From a checkpoint of a small model that answers yes/no questions on an image's attributes.
Model: 12.8M parameters, 64-pixel images, encoder layers 12.
Training: muon at rate 0.0034, 6800 steps.
Data: trained on cartoon faces, 203450 training examples, 4.3 epochs.
Rows from block 4 of the fusion encoder, named by matrix and row number. Rows with one number belong to one attention dimension. Each number is 128 + 24 x the weight over its row's rms, rounded and kept within 0 to 255. All counts start at 0. Numbers have three digits each. After the name is the row's rms in percent of the matrix's.
# v: cross-attention value (fusion_encoder.blocks.4.cross_attn.v.weight, 256x192), inputs 128-191
# proj: cross-attention output (fusion_encoder.blocks.4.cross_attn.proj.weight, 256x256, transposed), outputs 104-155
v.7 071:052113128140134155126078126108121162129133173128128148128122125139129129106125127095129158150134127117137129143143127126110124122128129116124168103132136148101128116129129139089063122128161128
proj.7 086:131171065159133116153153127129139130139123123125031190129107131128143118124051129080155126128128143120145127131119136135138128158127166182133132092124129128
v.8 118:121149120100118074133125014134229129128128100118129105130128122133128029119131137129129128122122113130158125104130111046078152135173125145126145128112106128104120128129063120124154124129117120
proj.8 126:023167068127130123162128119129122128137127127133140128128131155129122128125123134117000124166031129124092155149134087125130115102129099130128103128102128126
v.15 098:159133076128108022129143134134119102128156130128128134143129128075127114159131126000111128129119113133155128120148128127121123128121128136127121124122129128118125127126147115128027131118122118
proj.15 106:151127116129112129110110119165128121146178128157134125148126110129128128140093204128118117128122120128130127081129091125134115102135147031126049167131059129
v.20 029:163128128128022128127138145147174128120128128131128128129129127122123127128059127128128128128127128128095128128134128128128128077128128128129130160128117099130128149111142167155151129128168119
proj.20 034:215076129122120137128128128127158128127159123135129128132130128128128140112173128127127128128129128128081127124136124128128130171128130128127128127096127141
v.22 128:112155112142136110128099123125139113128132128125096160134141108131128139132144136131128156130128128135168127126124091127128113128128127123128114098124189165127130119167093080107115161129128130
proj.22 134:130178111127143103139129135160125128155132129129128128124050128163106128133050116093091131127131124127189128131128141128139111127139133124125102130127128128
v.23 317:151129126136162166128194138125083127128128132140128105085100156038069154115109117139126128177142128129126110129126135132176127118124128128128135133128128128128128128060127128136141118128125122
proj.23 272:105131127131066178133121154136117128090129128119127109134123101128165117128127135130126110129160127128108126125143124123121128116123128126142128139130124121
v.24 157:163127127131129208128151127128120147119125145101131096128123130121126132153113124180128122168130128127125128168066130118176126124133140119132139131130115079129127134084142135130188073127150128
proj.24 150:119130127128121173130130129128126132127147149119128109133125128125231140129131130134130113116128128121117162136130125128124134119140128107129131141128128121
v.31 035:127128128127128129130132126148131126097129130129128076128127129123013106127062128132142128128128129129128132134129129122128121128131128143128128126128110087127127128122127128190140000128128128
proj.31 040:172108129132120128128103125128128127125111131125129127129128130128125148112128128128128128128132128195119136130120128127129126134091141128122128128128127129
v.36 096:129114137127129168126234145114099128130152119148128121092133180101147074110106128146129123125066128120117130160123127152117142044100130108129130119128127138129131129022126132128225123132128131
proj.36 102:132128159111128138126128129129110128097161128132141124131144129129131128076128162128130146135129131128073124114124114107106117141128114127127128141154129135
v.38 108:118131135144132134127130125110103151128148141153155140125129129069151125120159127128126135116128136127083127126122128201225131128123128150144112125128155146174122131154163134120131129088133111
proj.38 093:140128130128117131128111113125116113146136109133128128151092127126095124128140126130133127128164160113160132082128126123131124133126121105122128105138131128
v.43 071:146128133117108132128142156128127122112126129130128099107102147128145103128119128127129098126129127127122129129138141129129146128128130128124140148126126118129131163119155142128137133120159127
proj.43 076:135077132119126130119129128100129127125125132128129126129175130103123128132133141134170124114128144132116127129128132147104149128136126128144129128118128143
v.48 086:088126122132132129138000117120190151128128128126145121126128110195128126113128154128139167130128125139128137130128123126115120132135128125101126142124105127127128124197089113128117138127130111
proj.48 092:117136111102175096141106129126132128152130128078068127126116133133128141127129149086112109138114078107128142152127141131115153128120120225128113079120131128
v.51 021:131128128128128128128127128128116128128176128128128142131128122128128128128128128129128128129128128128128128136120129120120128128128128128128128128133090117128128128128128128131103000128128088
proj.51 029:128154128136119130122128129128128125255128125133128129158118129125235147128128148104128128128128119130128128128128128128128145129128128127123127128128000128
v.52 036:111126105128125130126112128128131130129128128128124119130138127196128165099128127107128168109128128128133128128128156126135112128128128128079140128128139129129128129128129128128116159127159127
proj.52 048:126127127122128128128129145128132128131110138084135129134113159165135120126119098122128127141128128107121158132128126128128127170110128136131149132129128130
v.54 031:111114128128126130128125129128136128128128125128128128128128128128128128127127128128128128128127128128128129128128141128128128128128128156128118138128128129127128128127128128134151128129128127
proj.54 038:128128164128064128128128128128133113129129128128130128128126128128127128128128132128169128128129131127127128128051201128128136128125124128128128180144128128
v.57 073:129128162122130166121220138107147129129150138113140087120130128109128125130117128183127128130128133126068127130088133129131131121096137114154122126149121100129128133060135128200123052128156128
proj.57 095:168129136096135135123129127130122126154140129127129117127131128128129129124128125133128127128128132133126127125122128128125128128130115101055153099127150127
v.58 023:128128128128128129127147128128128128128128128128128129129128128128128128128128128128128128128128128128128128128128128128128128128128128128128160128128128128128128128126128128255128110128128128
proj.58 015:128128128128128128089131128128116116127128128124133128130128128128128128109128128128128128128128026128086127128128129128128128128129128126128128132128158128
v.62 090:041114127128131059133099113126147128127120128128129175102133118225165123125122137123128183112115128142127129127128127127128127130130128129130108138119128127128138124172125128129124128130181135
proj.62 089:144134131127172086155104137130120122204121126128118138101122117125000129126127097116124127130137110131136129145134164128123173146130122153129125103130138147
v.64 150:144130082126099177153041133128129128128128114125131128071172138143134191108138129136126123129135127078128123128127134129115073128151128111139128126117129126107106129132126120161120128128129128
proj.64 129:118123128128128130146135126133130130125057124127178129140136163158138151122126136128148129129118125130124126128130123173129125127126207130129128081153098119
v.65 113:128126120118182116131100125126131134142131135125128128143116129128125128136171132177131131134128141039117132158148115206080157126130128127128102128140128129112128127191090167089133135119134129
proj.65 111:139128128133120122139139139128128118127117129132135106146128123105084128128154091126142131137171127131121162114131127137109135105149130140128127117128076120
v.68 220:072129127147134081116178128130132113130136130124211128167132115061133009136124128140115120128130125141125128138076136129167112141126128165125127141124128128125126129129128147153130112169155128
proj.68 198:121127118119143133125045131104093132121190130118112121121114065130069092127124127107115151119123128133103119156134128128123113128141099166128128158130128109
v.69 096:120125144131128167123030119123128128164153185149131131118135129172128138128104125131128140128134117125136128076125129127119129128118114128127125172127124127041128197128110130130158129128214132
proj.69 089:128128135121128133128111130126128128125166118036097117100132130126135140123093147130128117171129114117091128107153129130123121149089137155128116129129128152
v.70 029:128128131128128160129000119128128128073126128128128128128163128150128181113133128085124179128128128128099113128116128098094128119084128129128121126128128106107128129128129128159128128128119186
proj.70 034:128122128133130133150130128128124143130128120127128145126128161123130115128127129128128129111071128128128128099128109129176110132130139126127128128130130170
v.71 103:130130123128171093128082063149128130126130141128131129161124128186153142134164137125136126126179144129129129128128124127118187128107128123138124128171126163132127131159128128061049128123141129
proj.71 098:122126150197131127127129128133128076132143119122164112133155127119117117134134133132083126132125130131158112169133127149108255076129117141121128120125125131
v.72 144:118113196129084008108107099130136129128129181126180139096128128128127167106126129127127115128131124190126136128128059141124127080130128160062127133127192129127128128111120126128131129042129166
proj.72 134:059126113130128153106110125125103123137138126128130171129128129129201126129132098180124130167131119127122128215134128128116134128126124100128127127127127172
v.73 023:127128128128128128085128128128128128255128128128109128128128128137128128128128128128128128115128117128128128128128128128128167128128067128128128148115128128128128128128128128128128128128128128
proj.73 024:119128207128128130128128147126127127128128045106124115128128128177132128151128191128128128128128128128128128166128128128128128128128128128128126128128128127
v.74 219:135130128128124136147063129127143123066128124105164128128152104128132127119186135112126147120124126127097170102121127059127129112128128144129117132126110088071128124204129129128088121127128129
proj.74 189:116113128129149128128132118038139120146087142156134109161139129126128135117139047106144129128127134130124127088117127105152126128125128146123128154111126194
v.75 092:126128127135189127128127125122128131118135125140131128127126128102095128123097115133127122138120131217128168126152126128128124134127134128128130191172128149131128128120129138129134129128147128
proj.75 091:140127099098090154128052129128118127130162130118097133139059125117119100102111119101119111128140122113122132130125128112128126158128099127128128162131128123
v.78 178:121130129135122216128073113118132153128110128108128102143153138156133132129127158148124137127114118066128073127127129127097175142128107098146105134127181143149125178101122135129078127131129146
proj.78 205:124128101129128122128165106232152124132091113137132140170163128127116127122127217133143128130126115126135127128128143161132128129126128129111128127166111135
v.79 127:134126127128128035129120129226132104128144125130122128115073129127138126128133128128128151090095129109132106128130125178125117215127120140128133128127166132152128151147103106136114128145128127
proj.79 134:123108162107124126136118131127135127123121141113136127119127140129085080146121128145121134126123197136112133128126103126103164121131129137136131124127126098
v.81 173:192131127127131129134129125149130112120153133130127128116128160127135066131137128129132141128144128128151128128126095123123128128142136125127141119127128106100121149138086128129128123130213102
proj.81 167:180130125145130128053133107127128115086149129153211133066145124132128125116127129116135136127122135144116125127168134128126132130127136135130130124143093087
v.82 480:171137127108109137128080136149144128114121129197158138111095157105142128128136130129115183133126130149137087099152125103114114126132128140128136118124121128129128169146078126072151128128147090
proj.82 508:189128128148126105094128128128128105165129131139214139138113131128127129128107116128132128128132129142128128074128110128130187113122163174134175074140129122
v.83 074:144157120157134222128091126128172107131131126079125120127126131124128118120177133128120150129148118126137128092129130134136129175117128123129127121120127127123128128128130134126117092128164128
proj.83 075:130128130148121048126125131129157141161151119129126127137105110126128125111127201123172174128126127087127123080126110162128146151114129127105125116128129117
v.84 100:122128127110151132155137154124129132013067129091123131231139132126108106123149128129169217130127125151141135128132133126128163132128128123128130104128125131148128128132128130123076133131114129
proj.84 116:129112150125123129139131128167129085129151105132205122128109131128119122136129082150113130120105140136201118115136116124127174127109128136139128147123140113
v.85 032:118128128128000246128078128128128128086128128122127175128128128132130154128129128088129255128116124125128128128128128128128128095128128128118120134027131127129128128128128128128128142128129128
proj.85 034:128134126130119128128130128103145128139107129129130098117128127137157128128175066128128126126128122072140128128128152129128120174128127128151128128129128153
v.86 033:075128128128128144128129127128128133129128128128134130079128128127128125128128128128066131128128128128128117147128128128128128128128128128128091062128129128128128128119127128128128128128128128
proj.86 033:115128151122137171128128134123128127131165076128130128245128117128128102129128131128145128130128128128128128126130127119128109128128128128125128128128128126
v.87 096:127130126152128154139125172128127127128119115137128129118109135120128201128108127124128093120132128128201129105187128193192130128128116127175130128129128118124130138134119125127106137197129128
proj.87 088:132126128106087128132158129129152134122115126125147135129117112126127128130140129136127176133126126144123129011121128127135139100132085137128126126134128127
v.90 007:128128128128128128128128128128128128128128128128128128128128128128128128128128128128128128128128128128128220128128128128128128128158128128128128128128128128128128128128128128128152128128128128
proj.90 006:128128128128128128128128128128128128128128128128128128128128128128128128128128128128128128128128128099128128128128128128128128128128128255128128128128128128
v.92 058:129128128128118129130124129112129128127128128128128189135127147127173134127119129255128133129123128128128127128131138206116109126123083119131128128128128157128136128133122128121119129127127128
proj.92 052:128171101131080130128127128219128114128128128158129205142070104128129128136128127137106081129178120135122126115132136127104134062131138170117128128184153126
v.94 221:131142128117082157126000127128127130054100140117146130136153129154127148127132128085104168128127112154096129122123106073105122080127136107114125123111128122091128134131117109074106119088127137
proj.94 207:130073179129152125146133076129122071255108128128230132124129145127151128126150073135134124128128138130139131114140114130127121124126169111119128127129139235
v.95 262:130142128127118132131124123151135122135113127147105130095127164130164124128127128190094148118109126083145000148130177149125127144148120162131121094122129122144130185125096123127152128129090059
proj.95 234:137128126134130098129140124154185124123075119196128129128143131130070134146119180128131130101128121127112097106136128192128128155127151165151128055182118100
v.96 101:066128158128101127112134128129125145124128159117128132218201128158120073128079129132129129128156128127112160154092143096120183128103085136123128128127128127128126116066127166140117090129166154
proj.96 110:133125124127128167130114122163107172094128096115072125118128128109133053137123131056092132128123118127127118213128131129119053128136132128115128126129131134
v.97 057:127128129130143008128128004128115128130128169127126126194128135130129101126127128110128130128129127127128137128128128159128128128127125133121130162128083216128092129127132126126162089128102128
proj.97 067:129130131024128127127130223128120134104129119101117120129114128076128131137130123125099154131116127085151136121157136128120113128132127127151127114128133111
v.98 023:130128128128128128128128128128128128128114128128113128128128128128128128128128128113128128128128128128128133128128128128128128048128137128128128128128128027128128014128128128128128128128000128
proj.98 025:127128125128129128128128106133131128128105127136129128137128118128128117128128128128180128120134127133128110128112128128128128128072132130128128128128128131
v.100 169:175128118129081133132089159129130132107125130099085182119125131130130128123170139124149168058102128131131130122141141161126122128133129129129133127071133123125128091129128108129115136128128075
proj.100 159:122129125131181123130131132124150127100083150128184127113128165130127128132132046124124128132129146113128127106128135129124168123136128128124128114101127135
v.101 081:177129128126128127129131151129126132155128138130042125125080128126059158119128127129179128125125134128154126134210130156100166125127128106123183128132128129152128127128121123162128137128134159
proj.101 088:132124127134163128133142128128125132116118121136130132129129252165127215127109133128128129134132131148128130129128120103124137125191140100134169125118123128
v.103 021:128128128128128128128098128128128128127128128232128200239152128128186130128128226128128128128128128128128142128128128122119128128128128128128128128128128128128128128128107216128128128128128128
proj.103 026:128128128128128128128128128128128128128128128128129128129134128128128128128129120128128128130128128128128124128127128129128128128157128176128093128130128167
v.104 441:116135128103120035127129122145177126133131136128146195134128128126122084129128127129099124092116130128088128147125128135128128129118124183107127128109129156143127129136151128150142128128128126
proj.104 451:121131127135174143128077146108085128122128128093128135110127131127114117156117056127120128126112126121136128125139123132116142128170128123168127128127128164
v.105 131:147133081128188129128054125113137128141122123088099128080134128126128183138138128134128128134108127021127110128128118132128130142133128129127102129121167125138119151128128116137129128127117129
proj.105 135:128129143113128117150187127129150117135086128170147079129127123189128128129125160128176127090121120131134164137127127164129128128130127088106079129130125124
v.106 146:107128131127173128123148069127127129145130143124147082153136128123118090183110124157116057174116132120083127148123127144128129137128124110099091126171126167159127178123127146135203127123136128
proj.106 142:130128102112120154124094128131128125129129130128056129139126108127091131125114240130126143078121124131128127152118129154074122137128115111133128121158126120
v.107 124:138127128128118127144128125124133099129162099128144117036060130135154129060126135122114113128127128119171116074058133128127131184123124107163128127130126132139128132121128129126129095130131129
proj.107 119:129138128130163079126131213112128128151138120148073182128122127119128179129108190155128128190137125146108135113121128125203131133126119125126135099102124127
v.108 218:126135136132200140089173128120101111130128133179125098155128151102137095115037129156124107124140129131151152125130124128127128131113107112141127170176130134119128188128072134116129128166152129
proj.108 217:128128132118044153082124126166120128124136128127125117115130127127107131126119137127124127122134140128145128110132134128118130128125124147136128130174120088
v.109 078:082130126118131122127089128127129128153128125094138125128135129147128125138169129139123129139143126128128128130128128118127147135160113125126102130136139128125124119122125142130129060128129128
proj.109 075:111074126132128127136146128128127132119133114153148130137116112127133128125137128134172131129131138133125128125123127215127131144114137142124129101128095118
v.110 030:128128128120126128128130128128089125128128128130128128128051128128128128128128128128128128128128128128149128128128128128128128128128128128128128128128128127128128216128129128128128128128128128
proj.110 034:128000128122128130128129173128128128188128131127128128122128126128126128145128126128128128128128106123191130129135128128128120129128130128160090131129128150
v.111 159:175127101129162178125167238119089118160128111128109094072128128097113132125126127134128128128128127130128082122140131179129130142124128089126133128128127130131126126108131117131138138148122129
proj.111 124:128130092068123128125128127133128127126133123093123122109088115126128137137124202129161108127144132128123142112129129120135199128108151135130130120073076102
v.112 134:164128128127084028120136161128129126135128126134124156058115128136113122114130128073128140082143128131139130118129128161145128130132128170112229138130144128126128107123156111141135130145127130
proj.112 146:132128142120167125135129171129092159111121140085080128105110128121144114123133010129144132129137119128124128129128128132127130128140086117141128130098128124
v.113 163:137131128127043031128182128128124115115129131167173136128118103109128099120106128082105126128093160132119123132106127146163101128141140170117140127125128177146135127130132128128143125128089128
proj.113 175:097130133128132130106116152129117130132126136129102130126133089081147128134143116123126128137108163124127128135134125110145120137134087122128128129128158138
v.114 031:128128128128174023128138128128128128095128128128128122128128128137128128128158128116128128128164128128128128128128121017128143128128128131128128128128127127123128111129128128128128128128128134
proj.114 030:220136128127129114128128128134017127128128103113128128128125131138183122128128125126107128128127128129141128131130125131104128120132128128125128141127128135
v.115 008:128128128128128128128128128128128128128078128128128128128128128128128128128128128128128128128128128128128128128128128128128128128128128128128128128128128128128128128128128128128128128128128128
proj.115 007:240128128128128128128128135128128128128128128128128128128128128128128128128128128128128155128128128128128128128128128128128128128128128128128128128128128128
v.116 091:134123120123127085136142136172143128129130130140136115000114127098084157128127121127128103116113128129162128122128089126128128129135130131134128128122129130141128128139115105127135148128126093
proj.116 101:128128149125129137131127120097138126117127128106174136133131126129131142128126135121115128162115130130125129121128118112157146125129118127128141127128137098
v.117 045:124128128126135129126136128128127128130118128127165137127129142111125053137113139128005128128128122128128101128128128130128128132127129128125128078128161127127128130129127128128129135128128128
proj.117 046:124131128127128121128134155133123127105127150128128128129128033129060128128128144197136136127122099129128046123133128175113128128127126086204127128171127127
v.120 107:130144128134128143117128129132129125129127128131128128128178128134128114111136128110128128083141127133110104125126128103138127126099122234106156143125131061100128077121157120127135126128136123
proj.120 108:123126110127155122145107105132129176151128129126105119124136133159125106102126030123127129128128099114127074129112112146124134128129168109133078141098130150
v.121 059:140128135134128130125109127130128113172159128065127128123135128142126128144104128128126126125120127118128126131126155125123136139129145113137109148128127127165128153126123136196128128127128121
proj.121 062:128129117091136133103124128128123128125086128102109130089127132128133128129119255233128119127104118131091138157128129130128129129113128125102142128174129126
v.122 057:125130127128126072142128106164124087126128120128143159156128128158175135128158124120163101107133128126121129119118133129125128184130134129112130193126129126128128128128127128128033128140130132
proj.122 080:157127128132130121128128155121128128118130129131125063117129122153128129160138105124115127128128126130126115169118124138065137146179095124144128123128118128
v.124 056:161131082129107063128055126128128128139155126128128163020118127104128156128129120128090085115128139032126128128127128128105131202128128128072127137133129143193128158128128136128132118129128128
proj.124 064:129145140119128128130128128125151128160084132126107116137142150140127128142087160101124130127112116129088148130126120129147112128228141132130128123127122128
v.126 050:137131116128074119176127120128128126124128077128134151130131130128132192124141127126129129151126128122118112135138113129128011128132124129128128125128128128101129132129142128128127128128110125
proj.126 056:135126114123123132135128127114157128130134084158082138144126128037128126126132088127132135144119126108128111093141146204144125153136132128178128128178138143
v.127 112:125127112128176127125129127129132128128127128128128123108127130162126131129152128142180140127166129129148132084146128104134129124130128129133127128128125082071120124141130128127121127131158128
proj.127 113:160129128125129100128137090096128124128126129128198126080128129174177089122128134132187133124133129129118147126155094137132157128081103129096127167126123097
v.131 066:028132130129125138101105146120128128122144042118129130129128129123151121148128155128127143134116150116147124128127079145128142128129128127129169101105146120129128128130082153121124128132132128
proj.131 075:137144129178128130155121141137145144201166127090075128048119124128124135123138133123145127126126127129098189130115133127127137132128147132133113127128135128
v.133 344:111113120149139157127197131122094128125135128127105056131132119130111128125105133124177093142189128127153129139101129124137125125128128106138131145162115132127128128097136132146123115139134128
proj.133 366:187120127149128102098125124135121123125123126131179127128153154115128140118096091130125133127150129124103129128144123129132145128123162163165132094138128125
v.134 136:131128129128130131178000145102137123123128122102139133142146128174118127154128129106146106128128128157128132125136129052104124104127113133132108189129111091108128138128130128130063073106122128
proj.134 136:113130133045133126142130125136136159104126176123076126138085114167098129216141110157128126128128127127135150132128126120126171127128097101132120122091129118
v.136 193:150116167139127109128130120129154142127078200182130131127122121034110157129132119130127132124138129164107128129170117123127122114136128128128126170126168133154128104133146128125114102053095119
proj.136 180:090135128072132129141122084121122170095130143112149142168114128146164069138128133142128128132060151125188084187116132131180093128142129126098152129184128133
v.137 082:129149117127128134108078123121124128125139116121046148108151152218132140145127128128125128132124128013128118109106124166129128136129128128128148103112129122118129136113094131128129120129128185
proj.137 095:195155132173136094121129153128151111127130077077043125099124139111145155139134149128125104134129120170117222128128144133118131149213143130116128129129129129
v.139 176:128125223128138194150126145130131156115113128106135199125141096190115068126162128130147163124056114142140122120129115094120133124082128147127164170127128146122149150121138128146104146128125127
proj.139 159:130117123109128129128109126081126125126136131132042135194087100123128117181112149147144111126133126128092123128137117132140130128137105108129128098128126156
v.140 283:158128131079148067124186128194122115134161170148121146114085129114117126128134120170091125095137148097124115128139141163137130164128131135102109120125128137156124128126132090108158192129096128
proj.140 243:115132152089131127128119126120125081127128126129151194091158129105130119080128130128132149168123124129128123115126140128066144129168127128127095145129128194
v.141 097:144128132137126119195102131133108134139128128127128146109124153121128172123128128141130094129121108094146064135128143136157129134128124129128129121129128129130129138118028128130121129128128067
proj.141 094:122125154132128140141119128094097123109151120255109128136082115129122095150111143116128129128126095129140118122083125091127211108110041041112128122132128159
v.144 076:127128140128128153124135124141136204128128129130117126128123123251110127004128129130181130128098090129161127128126127132130139131128130127119132129120129131148151102122154128124140133140143152
proj.144 086:122089127140129062127129128133130129174116125145138124151131128132128113124102130129129128124129151127126123136127129128129120129128128152133140125119087149
v.145 308:119128122128136127128060089128106126129145131139169142124143146128129071167147179125128125128124128124123124128134127087129129174126128124130077128129128155105120152198091126127119116129159120
proj.145 352:120128133096122122151114119154119129091124127118113126183083041127157128124131135125128125127128118128121128131110138055095128128127088130145128128081149073
v.146 076:109070134037119125120127113122122128138090129128144122219127128095131128126128131014147130128114126169128135127157127107108091042113108143128126132128128128126128107142147125128124126084130128
proj.146 090:120118126110130125131129128120165153134128128127128133132128180132157156141152090172166144129126136108144134149128140136134111132119145132124141121128130112
v.148 066:144138218158125128128121128128156129115127147038128129120119121131127128128127128123135131096086088016128126105128128129128127128118128128126122085116130128149131128126128128151132237127117129
proj.148 071:125123138129144123123134120128144128175128134128118111073136124129128099128127145130129149109124127126055122054146083117137142128136137119127120119108128149
v.153 042:153126128128084095128218078135144128126140128128149107127127127000125128128127128127122124119128129128126127124125024119121123128135129117128128130128126173128128128150125142128169128128128128
proj.153 055:128128137128128129128128128128127131128130128129128165129111111128128127122129081131129122128128128093119128129128132133176071139128169128125172115130128123
v.154 170:131129102116116099107046129128136104135127136144094111153144167131123150128126128126105137131182126151128128163138131064101095126132127136128082127129120128128120129129123126115118122129130124
proj.154 160:116130131128073126128134130158148182091135127137128128121128136146120158138129117155128116127128072098170122132095146127128094160119158128125130163140122097
v.155 094:126128090129096076127115127117221134129128132129128127125116104131128202128128128091096139170140120128128146127127128128121128108154160122128078066113067105167125082129130128126135105124130120
proj.155 092:136127137157128128117132114136129161138128127144129129112130156129164091138133129134137125122116132128128112128128148130134089121109136126099135142144112129
v.157 028:128128128128045133127127128128130110127128058119128003128128129123128131128128129128128128128128128128128128128125128122128141089128128128128128063128000037128128128128122128128160128128128128
proj.157 032:114133125140130128126128127180128130189102129156128127101128130128081133116128214129128128128128128108088128128128115138132128129127159130128131129107132129
v.159 374:143128127109084128124068131155172127105128128130172167145128121129140078128125128123131178124132128133128128117112128070127117129131129163124133128128129126128128128188128135124128090142150128
proj.159 407:030130122106117174160123130167128128114101118119112129113105071132127127120144126138129128132128150123129128141126152128135093126118077094130128128116129055
v.160 134:125124089129110129132195128116120106130128070127245132149129128108130120127101127084128128137135165164127138128133126126127129139123127133127173129129130133145129128131159129141120129128091081
proj.160 134:047129129120110185125098101132104122129144126129126117087126121176153089127154128128128127174152213127129131138123129105136132052134135071089129061128136117
v.161 009:128128128128128128128128128128128128128128000128128128128128128128128128128128128128128128128128128128128128128128128128128128128128128128128160128128128128128128164128128128128128128128128128
proj.161 014:128128128128010128128128128128128128128128128128091128128128128128128128128128129128128128128121128128128128128128128103128128128128128128128128128128128128
v.162 094:120128128128126129128008112116129125127128137080128135134156128128128166198132134115134128117129108130102130128133128094134124090120121129125129115092125128127128128128127122128100131107128088
proj.162 096:135123147107136135111128128138177169118130128114118126120128143143130132128136082119128111129123127078129149128129147127126116138164131158113079140025166126
v.163 259:143106126162134123152145127126124128107137125114128124127128112138120127129129128071126161150134128123130134146112128109136130132129143130125128140128109127107128114128143143162106120130189127
proj.163 232:203120128131132142129088155118052147162143127163110129124120128128117128127107129128138154128128128088121123114127128120126141127115131141128128083108127131
v.167 091:124127049130044067127115128123172125128146121123129129144128130128145130164128129034093133129128147124116128128100128182124128097131128127128128044128128128122128121133127129128128128128128116
proj.167 090:148147118124137127138125125139128141130133129128121128034128128130127124112129128154136128126124126128128130118128132129119084128128128119123114127126129112
v.169 033:139128128128128141128118130128129113128129128128128156128087128148161132128128128083128128128128128128096128123127128128129128145128128128128128069128128128131128128128073128128125127128088128
proj.169 040:179105123100128129127069129126128128128143128128128084127128128128127072128128127117086128128127132128128129118128128128133133128130128099128128128128128097
v.171 023:128128128128128140128128128128128222128128128128128128128128128128128149128128128128128142128128128128093128128128128128140128128128128128128201128128128128128128128128128128128128190128128128
proj.171 030:128128128145128125127129129128146128227128156128128128127128128130088049126128132128119128128117129128126117129129108127127115128128128128126128129128128128
v.172 089:128129068152126135126102127127150130126128128122157056108132108192130085137128128123129131159129127123123128128140133128127134131136132068129112083125159128114123144123123129081126131127130129
proj.172 098:154130126141122120123146124119124126136121164132145120130127012127148128128131170128128085073137125137128126072124133142137112127121128127106128095126129131
v.174 196:128128123154128102136080129107125108134139129131108136126106132126136121168128124099140087127134128104135137128128150127114124128129128069181036133142127110129128137106130131138128111128119128
proj.174 183:135133134124141128127117114123127126117106131130126130146124132121133142136129043131111122068129081131139127098129115113096168119129128122128117105128126131
v.179 126:128154089126130141129129155137131126137129133129128158092143130135109030103127156114116138104122127132131110117128147163129105133115129135128128124128130139104130190132104128128133164134144119
proj.179 117:112128081124105112121125127103128128131125142116122129128092125130124126103126136129108128127129131130078129095142128098118096134117116127137128091109128128
v.180 077:132128144109056124127148123128143140129126096124132059133115127127110138097127127127128128129096111112193132106127123128128137121128128124123212140129128128153162124127156127144138135129128124
proj.180 081:104138143135107128122151122132125129193123081126124122144148141131096136166124156135133114121115135128127119133140112128133128117118128114062134094127103129
v.181 032:128128126128131128128128128128129128128128129128128128128128128128125118128128128124108128029125128128128094128255153128128123100001128128128128128118128128130128128128128128128133238128128128
proj.181 034:126128128061130095115145124123137128129112208143128127128085126128127132129128127128128130251128128082129128129128128128138128128161128128128133128116126242
v.185 179:141128128120111107133135116217110120150128135151135128120081121102133139116150127198127099125137123088138128126105125142124139186129129125128123127128125126134142129139132130129198176128128137
proj.185 158:123129125131107164127115134128125075131092088134207167128156128128122128100118115126081134152129116191128128115128062131155131139128126129128133128123128131
v.186 396:128133128154165174128189131086066128133127129121077071128128127148119142133127102137147095129182128128128128129130128137123160146124128070131124130151152127133127128092133127128128126155105163
proj.186 437:236125129128128108089125107076128122128140128126157128141180160115123135138130128125128122103128127138126128127143128132127166123131165144129128106146122162
v.187 055:133128041128071116128151140122121128134127116126122002126138203113104100131122128113084112128128128129154128112138126167128128130117128131129204128129121129127128131128107128127139130128129043
proj.187 058:113128142128130119196128128128126133142128078128126186133098123118119208128142128125128130119128107114129133128158128126131137128047123099128129075126113116
v.188 104:128125116081125108087178128121150129128128128129127128131128125132126128074108123108104173127134128134128128128126128149128121114127128131112124121125117128128128066128127128128133126128136145
proj.188 100:142124093154128098128125164128131127151133127124152171000123171128124128101146129127126131132149153132122118129129148139139033134128130169107154126131128128
v.189 237:134142138128126163166081127118131129158083124126129072121161146118126126128128129156133107134130122107130130143129138123127124128136077123161114132141141119128129140125127127144131129123106129
proj.189 228:128128138138097092127128075130132130130116125130141093144160146122128152187124126135118111124128115130113129128127089117138135124127129121128128128129125152
v.190 219:144146122127128147136043134126124123197117082121122120128090153072158144135126128124126093159140124134114119124150129120116133128127109105143119132153131128136125166126000130132128125115048111
proj.190 196:129130149122081191128097115127147147129128129165116128126127114139128122138125149132115083101100128137149130086090126093133186079093119129115127130127166091
v.191 298:132103169150128120139128128128122086109129128127163124128102128055128133160132108106133127126152136163111147135128128057141131130127127144128128180131099122127132128131145127130110099094128104
proj.191 262:125128128068196127140118127128093168129138136143126160124114085149114119116116112134141128126118131035126129134126130128155158116130126126126128128106174128
v.194 064:137145122127124123134129128129190127135136125093129131255149120192110128130156129065135124173128136126129123129104137129113122129122128123129128122125128134123127128160120128127129129128129117
proj.194 073:199123130128076083083143130157127129137132128178123127083122128128121127128163122029130122130142128133092123118128111129130129128126135129071128124136126129
v.226 146:119126128143120132127069126114147133124181124127212130115123092125170082141128128129128079140128097047128191128112134094140133128138122161128112135161148127127128125163149205144135099116127129
proj.226 118:126127145167127162127113128126128123162127096154120129121176129126127216076110125143134124135126118135134125130128128126151127124141178114104121122204115155
v.228 026:128128128128128061128116128128128128128128128128128128128128128127128128128128128114128128128128128128128128128128128128128128128128128128128128101128128128128128128128128128128117128128125128
proj.228 019:128128151128127130128129128107131128128129128135128128128128128128127128131123128128128166127103131125128121127128131121132128128005129137128128128128128101